Weights of a small audio frame classifier.
Model: 1.96M parameters, log mel input, norm layernorm, activation quick_gelu, width 160.
Training: adamw at rate 0.0016, 30500 steps, batches of 128, held-out accuracy 97%.
Data: trained on melodies that start on their tonic, played by one synthesised instrument, 26041 training examples.
Rows from block 3 of a small audio frame classifier, named by matrix and row number. Rows with one number belong to one neuron. Each number is 500 + 40 x the weight over its row's rms, rounded and kept within 0 to 999. All counts start at 0. Numbers have three digits each. After the name is the row's rms in percent of the matrix's.
After each neuron's rows are labels from the 100 clips, of 14976, where the neuron reaches its highest value: "top examples" is what is common among them. Only what is clearly more common there than usual is listed. The data: melodies that start on their tonic, played by one synthesised instrument.
# fc1: MLP up (model.blocks.3.mlp.fc1.weight, 960x160), inputs 108-159
# fc2: MLP down (model.blocks.3.mlp.fc2.weight, 160x960, transposed), outputs 108-159

fc1.463 094:579538582487459550496491493587529476508474564502495463566502449479495457535547476524504499450436477502512511522561529518543530486465535473495517518479529510
fc2.463 081:507506489553460512569439460506481499541533509572580507539466466515447480543400479463494526503457500504451456528481471488479451467464539506440515476529552496
top examples: rumble; pink noise

fc1.398 097:506482543522510487498522444492440453468473591391544503491506494530424478529422507471524469487465473520462529468465500519447522497475477474537457534574519508
fc2.398 096:503496475472477491553511519473500551520502515476500461548457516435500545468563527509589488538489516371604465447447439425513497452514520516532548452470501460
top examples: the note E; tonic: E; bell-like

fc1.454 099:479584493528523461495446444532572409510477508505544549557457526466455499511446429484508510498482440490511496526429512507534608497478519471498408505544544444
fc2.454 091:486577487505519470478480530475542528493426505506427595503502534491498493491500536499503517611511507498474424511492462510532583487476553447533519496489515505
top examples: the note E; tonic: E; square lead

fc1.78 092:547523523533528516512506462500447513485519545524465495495511448518480413539515528475504441513539486481476544482530537544544500487483472481540479551423529495
fc2.78 095:486524495440575468455531550478554486510478481493451506506450531472548498461412521513522495533469481497550525454540489459518513506513472443475573471522537545
top examples: the note G#; sine tone; marimba-like

fc1.457 097:567457467571524589531525487543508480521480520581422493560502433558455496466567513494543532521536490529548530538463493443584518455459480437476475467393542462
fc2.457 095:488555471456457573537412471525490517502472476588503494399434460496540478376496530496555413537517455414502484485433398501483534489490508513481510473468526514
top examples: the note D; tonic: D

fc1.701 098:479529425509555488525524476528457411399494578538471531544454502476488436515530545531501497529516527467537489481451510472551486473486520506579535562452518506
fc2.701 096:498510515428434523472489505518493571525467533538491533386503574466494536540470444487549496499463513544443431521478469423508573551516508498488568475531573530
top examples: the note E; square lead; tonic: E

fc1.41 113:533483477453589543584480477486514487514464522512491486584440484547460504506529447567519488542614400493541452469476534440465511495522479479479485428519498446
fc2.41 116:498506534448475481480438515449501520460479484573440515389557539455535470537508471465540479499485552495488517538531575493416443543484472515540473490522511525
top examples: pace: fast

fc1.139 098:574448463434512588515508461472446496527505553495512520484471538458425441518511524458478485508476401596513543543483463493428596465496489490534525487448563475
fc2.139 098:506555514529457545465465431470513474459432415504465517457513563491492532497467438574442452559468496544498539468465466532518476486482520460493520534537527468
top examples: the note F#; square lead; tonic: F#

fc1.299 094:539480526419426513549464498505399427510454497488470522504526502498482493505490461581520455488501521540451462465481505555493582501493496473503490436525561492
fc2.299 085:554463472487399450502490499591495450552472512439524519465481471568428474521551580508525464527539445383459466462428481429541515459557492528448475484478526431
top examples: rumble; pink noise

fc1.433 097:449568530565510485516542466535517502474505505597493524556517512534534495574546437458465438467473510487518513526537493409470543448533482461473473511524482474
fc2.433 116:405567474485502517514467468526490534559502450521461583473508545474548515515439481524498471536550481541513534458500466482532495520493512472507502528528499538
top examples: the note B

fc1.191 098:485553547388538453543536500499512516525505486493518500495492512565475489533502507542542554499500465494614505512513560507513529503521466469519500442570443431
fc2.191 085:427577441561513503482492488545487489564499498499465525546533488512433540518542515544505509507499490460517537507537473500502496452515453509488482415462442557
top examples: the note G; vibraphone-like; tonic: G

fc1.113 101:502563495451496502527503458490457522455539547488512527527502547483463496531566460506560512467453526516435495542446489499522583481498482455497455495515477541
fc2.113 096:489511464512459437555452494499426510561519592445505553453472493453534568566519582546498487530501516480477457428515456560446476516476506542457521540502494538
top examples: the note F#; trumpet-like; flute-like

fc1.18 097:546496534497530465512524486541475459535479502410552469463495500563465493541429554505558469451492503516457566583503445503488562511511471443545432482435547544
fc2.18 095:522462531521554499467473481503483480503431528419495465517499497459450551452575497504506509531511409472482465465498515529420586524531539492534535509448509483
top examples: flute-like; staccato; tonic: F#

fc1.273 099:611558484496526554511471471552515462495466575521495476522461471481484466521482447462522435367506497522505527525467468472433591455486480506505585557462516536
fc2.273 088:585536587499553536487525454510534458469523496473511464495500471509468502431491462504492520432461449483522526437430499518488467486506490456475418499499527560
top examples: harpsichord-like

fc1.320 097:532474484440565535507442485525526467524497541449455525487465561525509467479498457498591607525467457467454499551493536452475531463486469508495489597456474515
fc2.320 094:462542558518526503528513472502523520416464515510496536453510592482540515492518459502442448568487478475510424492460434525595477490573541402470514558536518483
top examples: harpsichord-like

fc1.347 099:524530595501586509427446413510500497517491557488505482499472494507501443505503418484466506498493428405526492496469459522519516394503510483499505518464504517
fc2.347 095:517513467440550494416486513468489539478500486539508553521448509536495513455526497499504513500485527507467461504589451425489474539426515489495511489480467558
top examples: staccato; harpsichord-like

fc1.256 092:476529496450469478531472442499511523480474479490562517451502560471446407489421539497462458512536506495453515490516531537465569457556483440450474513482459482
fc2.256 085:415450457512423442460477544501552524530548534564465552492511560491569484495557491487535536540513533506475471487517396460493511448445496536509482556499529503
top examples: the note A; tonic: A

fc1.307 094:532487494470511503493496511540462485508551456523506537466489541511506448535531493540467435455496568499475465531413577497496476504577442448570549400540493509
fc2.307 086:463440416493509555513465529463467502457478484421472484507512573550548426504448513527476563536598505556526532540495528459462549511534525496539527513549456511
top examples: the note G#; tonic: G#; saw pad

fc1.352 106:491545508494490486474526428480504455470462518492489531461491493520454440467552500523484503505493532504522485510506515503495536449585491488577554509445535510
fc2.352 115:413537459472525502577401517488534464520439524443434520492488503510573430438443501507424508519541493570520536423480505554480540484440486513467533508502478535
top examples: the note A; the note E; tonic: A

fc1.554 103:550477507476514481536538516506521446457503486481569547539517518512489460594465499553483484454481521525419504471483543409474518512519507442507458473524487464
fc2.554 110:529500508515458501470544521549504465438481425439536444580580468505519481587487433414480500571459523643510540506471562517489499507520539484501502528505445468
top examples: the note C#; square lead; tonic: C#

fc1.678 097:426419463510479495503505429486488547510468537391523534520488509517534491506431360506559517518498533541507508488503491439512509542543495462495523565513554576
fc2.678 091:361467500469450475571442523478453539508518501501484505486482458535470485434503440492532520501508431504526487507567462504482530580490470562470555561485524477
top examples: the note B; pace: fast; vibraphone-like

fc1.202 104:534486526392511521549486497500466403501502586571404516487449580497520402535543459531566541513497510419483508478483536489581532499465479479587484521586558482
fc2.202 104:510458461480432486528551427467533472502558494528437557427532565464473506508484554461521525561492497429489424525532515507581516552486510502476515518504508483
top examples: the note D; marimba-like; tonic: G

fc1.762 086:472503468433494475535554424551532459567545508392564532498503503463448497552467470484455455479481519474495464524517513519422483491578498496534527510533518517
fc2.762 087:500525445491450503545421518504522598528466555545581484482457472484442517428561497491571529475499483489503431467484394459487463532510546558530522456507500510
top examples: the note E; vibraphone-like; marimba-like; tonic: E

fc1.714 101:537518457458553455582472476484505483521438529521479540553438512465448476517517540550515487527531551508445509501576566519514540447437473483477468534475558452
fc2.714 097:508572525479594478469497517530548481562503437530503495511543489469535530604435515573519575490454531495498513492435501552495474475411488450459514460486522568
top examples: tonic: D#; clipping

fc1.373 095:455490519510525335487490487499480478499437470479554530552505491464499481590501474485504490488487418479532529496497451484496440521468468516474444446500489481
fc2.373 090:559548438528460451473528490529498617452506514535533488564583512461455598485457547513437549543464537577498519452466546475448522452523531459602504435478514533
top examples: the note E; tonic: E

fc1.715 095:526418450446477542512545498533500448498488524539461522515477480503460497431541530513466590503517472530456524547471472399452500488513476526434479460446536395
fc2.715 095:528522460469509469504510525534526470496480466474481494513515488477527477543509508540483529523532552558452519592456513515440502516527492389561495492517498507
top examples: the note C#; sine tone; tonic: C#

fc1.512 094:541479469548511496481522463547478505425450551478473486561489491536513461478418536505532525378498478491478588487521525518517433508478509493557514521472462524
fc2.512 094:519475492475534506477423421516494521487568513493505540442520439515518543541497432502499500508465465481488498557446444529547484582473474506445505477554506542
top examples: bass guitar-like; piano-like

fc1.756 115:498452537496473463370521449455441515490457585481500596533449446502517455513519499463475491481596484487509472503528502484456503419517486492467495510534501513
fc2.756 131:517430496517492523437411551407499524529483520504471521482422479471478542466520474548541456500490473467464477521500507460507518540455484468519529461475529536
top examples: pace: fast; staccato; square lead

fc1.374 101:605532493508468468546521494524504384488445488501457515553507484525526466442543524564543519492526594490544435484499456491543546519473471436501474533438508494
fc2.374 098:515522498503413581569462418473487521488513509506485533421519542539500528435541555528514444585512384448515391432514411497520460495471498553432476533511500502
top examples: the note D; the note A; tonic: D

fc1.455 088:518523402492514496457458466532574502461447530549492531499464492471516485492530465544473547493471448396505547447540516496495512488474413461574498529516534513
fc2.455 076:495502505575488492505505512439590457507473527512506481524502526551458512433486500508553527475519483428430439481507411500517492479442477428490454548425473626
top examples: bell-like

fc1.138 111:523500486471421484427480491525428480510494568467507518473439508542474467521499518443551505504400486511523482532495490508542521467482404510587522542476487462
fc2.138 104:510477498511427504504494456540522485501497460522545484530585513478449490499499560533583519453500502451509474547447513498542515502489373496497479507510524475
top examples: the note D#; tonic: G#

fc1.751 102:524544530416481536496535463514517504501376535507441508616514464520506505496461551519558444554564469533516523501542482478513567567493518481526540530460485511
fc2.751 104:519540566451497459474501557482478530524533434483467466479504502501519472550524417485497526526491568541495503497518547578539528557420515535527443510500485554
top examples: flute-like; saxophone-like

fc1.513 095:552497478464473594543462473505501464518493576535482506461444524511519434459517514517472553516479519562502540585502504540467546416537515497447504528459556451
fc2.513 098:451481508528505470533529518519519542586506471537477470507492513482480533467556481505488503404452432403524458458539424424538404457494453564445527484476540478
top examples: the note D; sine tone; tonic: D; flute-like

fc1.227 089:440453570558545527475526504512538500468583539527470526558478569536462481528468473456496569418506529459459502556526508485468510464601526501552515493522503493
fc2.227 084:542511509524497511445456465509484519457595455499521476416468478540453519463507454531469425449514469504519493536438483524579561500417533482463521498473467425
top examples: the note B; bass guitar-like; square lead

fc1.548 108:512504505438476582483518445479578492499429481533494490506456542452447491466463498526441523479480574441549516492538579513507528579547479493490510489542546529
fc2.548 115:532527536510505520382446483587491466511522440523492550433544525465474485497472567505477447530529393522517500472463539555527575508476493439500442496453523409
top examples: the note C

fc1.108 124:486522474428497526456549449396481503461444476525485598478506515500475484509503494484500484515469519527496587489535526520570502570508549435441486516553477494
fc2.108 149:463465520517570485581539443534458476512549394535488509492444498573462464501489496492427556482460479534492492530460473442480413440546542447469528494467485498
top examples: staccato; pace: fast

fc1.577 096:498436536542531417540511502508477490505507509496457534501455527508517486556510468508514558519517515562500521515520472470470560461520496471537507512420484538
fc2.577 101:446529443445497487464458505592482550515515538629478497463497496480482500543465499454506530531523461567489497516485504434501501503553510493541502546455569497
top examples: the note B; square lead

fc1.453 105:567534510443521501583505487484529477499325504480473515500483488489513476547480484511534440514511514510475507482502567457458508536404491484496519547450528516
fc2.453 117:529522537528514509454527493517453504473523446503523464483527464497495480526451449543453532500468519511496546505539595572522486588394537513512484477516501522
top examples: the note A#; tonic: A#; flute-like; white noise

fc1.627 102:557556463484516526555554465464524492554468475502541535527399523493453455492464502512520505508523505485539486489568564469509519470518492457468545469499530482
fc2.627 098:383535474491463442559527525470464494516488475504365589509481601445534496529427533503497507525496475480549479441587475518557463453450457492501527457536473496
top examples: the note D#; tonic: D#; sine tone

fc1.624 099:512550579448453459552514507560477479474504482475497534553445440463473474502441472511568505481493504535527495552566505535546630472482504447473479508531595438
fc2.624 084:519584481523471507559492502561481515488469549443456579546559503460530545475513510464547508481391510552518419458497454480524549519487552511553484489538574482
top examples: the note D#; pink noise; rumble

fc1.494 095:511541482494557512470518487465565500489528524531471466524464565560487482514553489498536521468497541388475443475542583441550505497521496491461599513460465517
fc2.494 089:577494498557435560508506508502579543432424500489488446493565573471549514493534508461453443559595606525538504502457511432503569420499477435559555517470506499
top examples: the note A#; tonic: A#; bass guitar-like

fc1.341 104:635525505501481469537457472491507586491483485401552506501375474510509438608552423543516412499477478554518458529477489409515528500413491471399514557532508485
fc2.341 110:547557583523479477500564418525489412493448456454511454474549450526515511554504439575477503537463545508470493506444581485553493501480523512438421528504428513
top examples: the note A#; the note D#

fc1.128 101:596529460477522530517503490540571453494461571556445557512455448490497402501498504524534438448487573396469527523499531385506477482476475476461514552557483528
fc2.128 101:543553580533462538553501437408512434545512493496482505444518487473454528521477535501542458510407500442435459541447503587582487500469511524476455557493455475
top examples: the note A#; tonic: A#; clarinet-like

fc1.515 093:607546469435592460524492497482521489515495531478455515493455503491518404531481474499509466533484526446410460501533537394533492483464464503512515525502489457
fc2.515 100:516543496529486641544499452427565497507421496559511497420476496522477453464433563539507439573469475487492509495416465537488509441483527460477449553478462516
top examples: the note A#; pace: fast; organ-like; tonic: A#

fc1.530 091:556508574510515556521450497501482470476467532462503566482499546483464500517525461496489510434432520479495555532458530464497555472502574507484615507415477501
fc2.530 079:486464501544537539516564519475443516517459482431519592551511621515511523433486561504535548514557496469452497511579568446486467464467569524502464561511489481
top examples: harpsichord-like; tonic: A

fc1.446 131:528481534472576486472516495448437482487461460538477515462495530494447457547497493554436480459543493492491581451481519500445486486524509495418498498530507511
fc2.446 147:499471469478468518437430495384482441502478459475535554520456425469441476517472500510477476495434474452415452491478471550424428497455438512466504482494512519
top examples: staccato

fc1.763 108:528437492475462455516494460475496512415449488454439492513492456511477409626561524518530437464530444400484486508508508523568511508545486491426474573455502520
fc2.763 116:558527523542522462479485509497513509441428460480506425521499500509519470481486478516422482532560497535528499458463532464553518511500501496442550639509510461
top examples: the note G#; tonic: G#; string section-like

fc1.641 096:499545509513522465488552476517472493471515519399527519548477503558492461556548498522509552452513419486538518500497516472534567479518516434538489568459509574
fc2.641 083:515539512465545500525506453418449522470549509498511582540516502589454462555414464520458496524458522524540438483513485499514524503442538548451493555545450414
top examples: the note D#; bell-like; tonic: D#

fc1.555 116:513518507486574482441558455542504499499435501497511507471431492514489452513480568452502503488426456542488505487465543491501512353545490513524496457454530466
fc2.555 139:491460500520497589493497473477514510518497486475519528446531494368479494508498493488577535511488451513582510435445514512528526491492492530471493510557526496
top examples: pace: slow; sine tone

fc1.30 110:492454538456538378523539495475479427518478558424528542514454516499433490551468476475500512477512481448485496470501455512465595471493480503517490466467507484
fc2.30 121:533527548500480549504473518495469510544413484475488546470579478442522494513551580510555483464488488461503498500482529484489564510540472458589551446540513471
top examples: bell-like; the note E; tonic: E

fc1.169 104:524540530527494580578499498529558493518471537501508507563479481467470518484458448494548472487494510473538592525538456538438476463448516495491544476404477596
fc2.169 092:523519463450459442470569445566543478549441504614494530485523601488498488562490528517501513450531523513529542450539524442556472434498509502545454462485436465
top examples: tonic: D#

fc1.15 095:522450495455482510558539485537482502468479525540545481481478493595468468492469508510537497402536540516493458579505513550532527507490507495475476549415481497
fc2.15 088:478510499562502419510480472472422514497402502526462531533494561509506551472503603487510479504544408511483469497540514435541443474547486522453485542497424570
top examples: the note D

fc1.609 087:601528425459458524512532459484497458507467549483502511492506402451479484498488517472534509522528474482529530535504489508513639473518524473511441521465560497
fc2.609 075:515536508544452476494486534464510448569450426525487535476513474486511517509510471550481502531510534564541408497503471464498510507440538441497462510417466461
top examples: marimba-like; bell-like

fc1.658 095:518491519550489491549603494499450512316518523555487479562471538540480468503520488461495513484572486460464499515433541474414532493595510452530424514452514504
fc2.658 097:520562561513517480468536549515502473530531435527453508554490442484473485579496461530519500559469511501479570556479526527517460486438544462532460458512403554
top examples: the note C#; bass guitar-like; tonic: C#

fc1.452 099:559530514519455472568464476467502500494470570511498513475449425492430412582549479512539486398537589446499503480540489439492494456480494491425490536486553506
fc2.452 098:513521511533477407508498518441494477422547445468442428551550472521422560482523588542522487474521460448462455557463594515537480498442491451578472566510449479
top examples: the note A#; pace: fast; plucked string-like; marimba-like

fc1.528 092:527514472543481528490552486489516454390437426536461522573441500495436430484465525524507448410443529504548602583521499427477446457479491468447526406481444504
fc2.528 091:485490531428537485546444480407535526521493473512516469404470542456484457470536528476490460571466405517482524465461507524444507481468509405459545483481509501
top examples: the note G; saw pad

fc1.747 091:530501542487481554513532537518531477529490620527452542487458519434519462548499465607508437405452493465461530511540508478512493520506480455504531528506495475
fc2.747 085:497469480509470494439519442449535453459575504448450479466525497471478557538483507515542522466438504456499470567527461482546510504535513468446449491504422432
top examples: the note D#; thin (high-pass)

fc1.75 116:509510503486500482467391451522470450483483557536469496470502522472441478542513516516592458514523451473528514600489510460470552521540468403482480553490518455
fc2.75 114:529497508504479473486513490467599467511548470444414490479498507507458469389455476472501488487459467469561542481505491513466417443535521484525465502484513535
top examples: staccato

fc1.766 099:461576558483555591571502489481496463511536517487471537524485539502499502490503514440515623481534468462483508538535530454438481505526459509502497552494498508
fc2.766 096:519501581555547487443406424491452467483554509517476451491485536493484546517538438501515490546506421526487490497485505517628482498392505496455507563525470529
top examples: the note A#; square lead; tonic: A#

fc1.123 089:525474542482499550516506478538433477525467547489524531485474499535421523521562553502531462489528561460492592475528471539521471460544502474484549472485416445
fc2.123 081:503464463493530512546501534482474444523432506445500450523451562439530505625456534481525501499486518513423490551455490520540475497515484507499432532555490510
top examples: the note A; thin (high-pass); clipping; tonic: A

fc1.672 101:525499515365559476434489489512505487503460506524538501488476504508521481539527484510484508483487516567463467603503509505548538503511508452508554394463513465
fc2.672 090:491565565548520492514512507469523523483496515446477447575505495519389546519483523521508487472527477506479479523481501454455493512500553548567453525467461476
top examples: bass guitar-like; thin (high-pass); piano-like

fc1.552 095:512434525488485543486498449507527439536484499483461498496506515500373527496444501510526518450499584516508535551434561521464543491514493539496495550454437529
fc2.552 087:521416441491463439534538500500581474466501488502523484482523584481517486506519531512515481549512481445477489467542489404526492456518468528482539541455488434
top examples: the note G#; tonic: G#; flute-like

fc1.130 101:483507549407526489547538451517437449480451508483473513497515470492501494520518487525586478442471496447472538553506512518512494493514487466482436499446483514
fc2.130 095:494526487478552439496555518447503478486555488508559524487458513438565496515558523518521558449461538540493469528560464424508501491438448506545513505546479507
top examples: staccato; sine tone

fc1.362 094:440496482475489531534479471516516453444525563480470530467496485490502469590494511489543503463551469489468563533488447496472507504503557499507476527464464499
fc2.362 095:506428492479503420465513521494473504513596533467458612499492494485512516439542541505550458456582497535387413493549504483494541599525478524517529494511477514
top examples: staccato

fc1.439 097:533484541496525484502592490519518467188434500492467510508441502483524451485501491537510517478536507447489541521434511465494544482479485434508479480537511577
fc2.439 117:504515533531537469538483537532515400511502497441464488523512499470508527601443509537455548480468560510379458565505507568527487561516478461503486505559471520
top examples: bass guitar-like

fc1.285 097:506433468481533484460505472514512486498508523445457519501494480521472509497546441475509497473519529421459520522557485506500431492556487458533551483471476547
fc2.285 098:496465557511551492432459467529488500496547458556494468460517459468437498541453408526497477418518472539525561482531503496519421529483458553455539460518479520
top examples: the note B; bass guitar-like

fc1.236 089:478479446524569522514534471534548470424469441525440432598496453471504490535553464561536507453510575475489543483518496479470528551533519471507474566502563564
fc2.236 080:498449498515489534543512504496511516561528496500485388537446550441575518576449532498491542540515536470523548522486471466453502461473479561526502425420481462
top examples: the note C; staccato; bell-like; muffled (low-pass)

fc1.742 089:485503463505570451475501483511503469498488495492524576493408500499462454461473509506438472423478540513494535437463474494601533492446536463580494492521464449
fc2.742 080:539605480445456501429499526520515467513571480495495541507533519473460497518546443497480526488497513580526550482434469525522466462464513529583515437516527540
top examples: the note E; tonic: E

fc1.324 096:490516510513462511533513481551469484526474538475464524481532531450524480518489431530496417441531464508512508486471438464593549518479448421491485459558496542
fc2.324 082:522487566471470515568492479511507443419519579396503479567496505386472482492510423549526564482515503569476482504539536539499472570480491512526495442542467518
top examples: bell-like; the note B

fc1.69 089:527517448479507451508568455493563474384433489562458512604426498487541501510546523530517497459527482508513525509569468520530499492543475445539516472497542528
fc2.69 092:456494513510524481522453538501573540496458533523490467573422495498496427379469546474542465538506466485520485521531536446455487540535490503507494535491511538
top examples: the note C#; sine tone

fc1.401 105:508476569540573477487541485556549499541498477502502489514472483622529473462440556488460515498496545500519582523485526528505519482513569481521521446467609473
fc2.401 090:497523509428555556471457456479508500481476505478518498473505508550497509474519461497489477544499527514501500525478537489455479479567519471525506450506640545
top examples: sine tone; flute-like; tonic: C; tonic: C#

fc1.272 098:542609494502495473581519384540527512484485569519449502528497427482507509505536496476476520466547518541474526571524532522547509489507489500557492492532516497
fc2.272 090:479574420475437452499514564539564496454487571580472481480447416451530515448486530537436460416550470451492541455410442552492495394496484460535558469500538518
top examples: the note G; trumpet-like; tonic: G

fc1.214 091:526528544507515528437573548527507489507463484483539513466441465561496501505539521481474534511487425462469493465434518422491491460538562506473479521545510451
fc2.214 079:494525469471518520407502547578507476466547542495491539515589507521513564556516489509570466505497493521510496482541494461501403497471502538498459508488455465
top examples: pace: fast; the note D#; staccato

fc1.209 098:550571399481530471459481480453577482483492526542506540539470543486507523482469486492540542541558487528517546548406534494497558464502488472507501466545523452
fc2.209 082:477559482474499442467509484555563473432428547543461505464540547570512440457446578489446484523456543507509417525416519506535489508536533469543497562528554539
top examples: the note D#

fc1.743 095:534484523489487505490472458396464495507507602489506533573463496487445462509521452441461502548482547513491472435519444489533548488520481504569498499508554444
fc2.743 097:492526521515503446476464479502502492513502549530483500468522451449440535468505469600510373497456504498464450532539474493479517485461471451497487459443515490
top examples: harpsichord-like

fc1.122 090:497555556419511500502528446535502456561494571470521532511471521501408429522517408460500436498528508492481493500523506518514522458546504478501520475464506457
fc2.122 111:464491555515459526478430455468494533533438477584540515504495418486468503412515548483554447517518445389507480470493447532503523521528523491465618496464492528
top examples: the note E; the note A; staccato; bell-like

fc1.473 091:479539500524460431473513451515509520499523605491482584523449469519497463510454533536523464559521438480495482453470523453439582436564519527519420490490504502
fc2.473 092:517479489483501507478502508467517515475511438543467521470544424510488498481506479506512538479581444461478534478558458463532452504519503512467624411491491525
top examples: sine tone; square lead

fc1.99 107:515463431511556486494483500443466429521497567442465578601461480479488494501531485569532495485533531519503536568497495533538543420485526472519497510522464521
fc2.99 116:481507513538540470567550513528446501440444474510505543481430498466463452466454513538437492541514419522463511461485487485442529461510552565447486512447451524
top examples: staccato; pace: medium; organ-like

fc1.462 093:532437487569590568524471492552460552501486553409526472462506510490476513507516482503444476499514485510480595474448557504533533506488504409532490497503406485
fc2.462 081:479462500424590493457456510503471500425438547542477491526449503505500351486505511465539513510444478511491524494475581486504479515477505514514510497500426517
top examples: the note G#; thin (high-pass); bass guitar-like

fc1.414 093:500503468449430464468512493568466496500479510464537492534499471480431499483543491517517437499572525510464582537461458449560555474525492433444452473449561475
fc2.414 085:481573529557556506422527538529492463499516489431516507547524479515564547575483464491497475487505436522480438506526484534431518519507508453435484511456469518
top examples: marimba-like

fc1.32 107:476550491494547505433560485491409452507480558505550528545489543461478471479556451506519509500440531436506461492474529508533558491480551481547470504501515471
fc2.32 097:436516496489489468490517496480476495502495599496494501492460437472509415541488541491527459542483515465503458480519500496510546529446520547425447470437428533
top examples: rumble

fc1.567 097:617499482505526548447551481544511410499602528522485514500415485567446473507533512506475552491527530481500563532466532476543492467538504460520461447487511450
fc2.567 099:425499468480522462506457524557467500525591536494460489462529494443592526451555495538506480472515471466606453463490415495547498511447508511472495461480476495
top examples: the note D; vibraphone-like; tonic: D

fc1.349 098:518513443462473508438468509420447466506485614532490573475496510539477501478489443460532485478487560563501442468505527521572548516502510471530484541517556486
fc2.349 090:519512495502488481466505469514466428499457511431431568426493494537474503466498557531561463562507455495542474467548557468468462479478503538458458605570527554
top examples: pace: slow

fc1.286 110:494515457443514496461468443459499488487493500489492569586546498437459487511487436606438491471553549508477586539558519494484508508510577471478509522499482487
fc2.286 130:513453482483458507522483417458549490557527399532515467498565518420480540509468500527493497507484443526511500493489521505433461563496440430438494481432531476
top examples: pace: slow; trumpet-like

fc1.314 097:534439576425516478529564472367498439481478574484449504500494441523474447510540453517523516475466529490504586574556484496529517516425483469531477430481524426
fc2.314 086:536484428506491532497464429505434547417536476503437458540518438542494576489481549516565509523500488511518541473497528519495470494491536472436567482532556532
top examples: bass guitar-like; marimba-like

fc1.703 103:447528491473509469504457463460525353516458500458395536491426509447462447509561456530531492500524427464462512567510508503544516487463475476499475449519533478
fc2.703 106:543477461497507510519516526466542585479572483503516443557530540470530536515515541606494481553515542493479528485495503435540462480508460454476519497497527568
top examples: the note G#; bell-like; tonic: G#

fc1.216 113:519545445529508523496513348483457458487449498490450583507417472476566470578575463496528538436494462465451487520552480424505528498537526479548488485518543550
fc2.216 123:510567415468547516480489473547551482503487481517527504476539517486540538513526475524502534522495505521493497538493428510571593496424537453456562453523471587
top examples: the note B; bell-like; organ-like

fc1.59 106:499561502503553491464504440498494495505449433535469498482467513520450488515495459547495506476556576458521495559408528499410531478531442471528551477468512532
fc2.59 116:476530493482453471512507468395504489519463474476496480479483518503509454435552422510422435561485462577448504514483500505415504448514502464487488463477511550
top examples: the note C; pace: fast; organ-like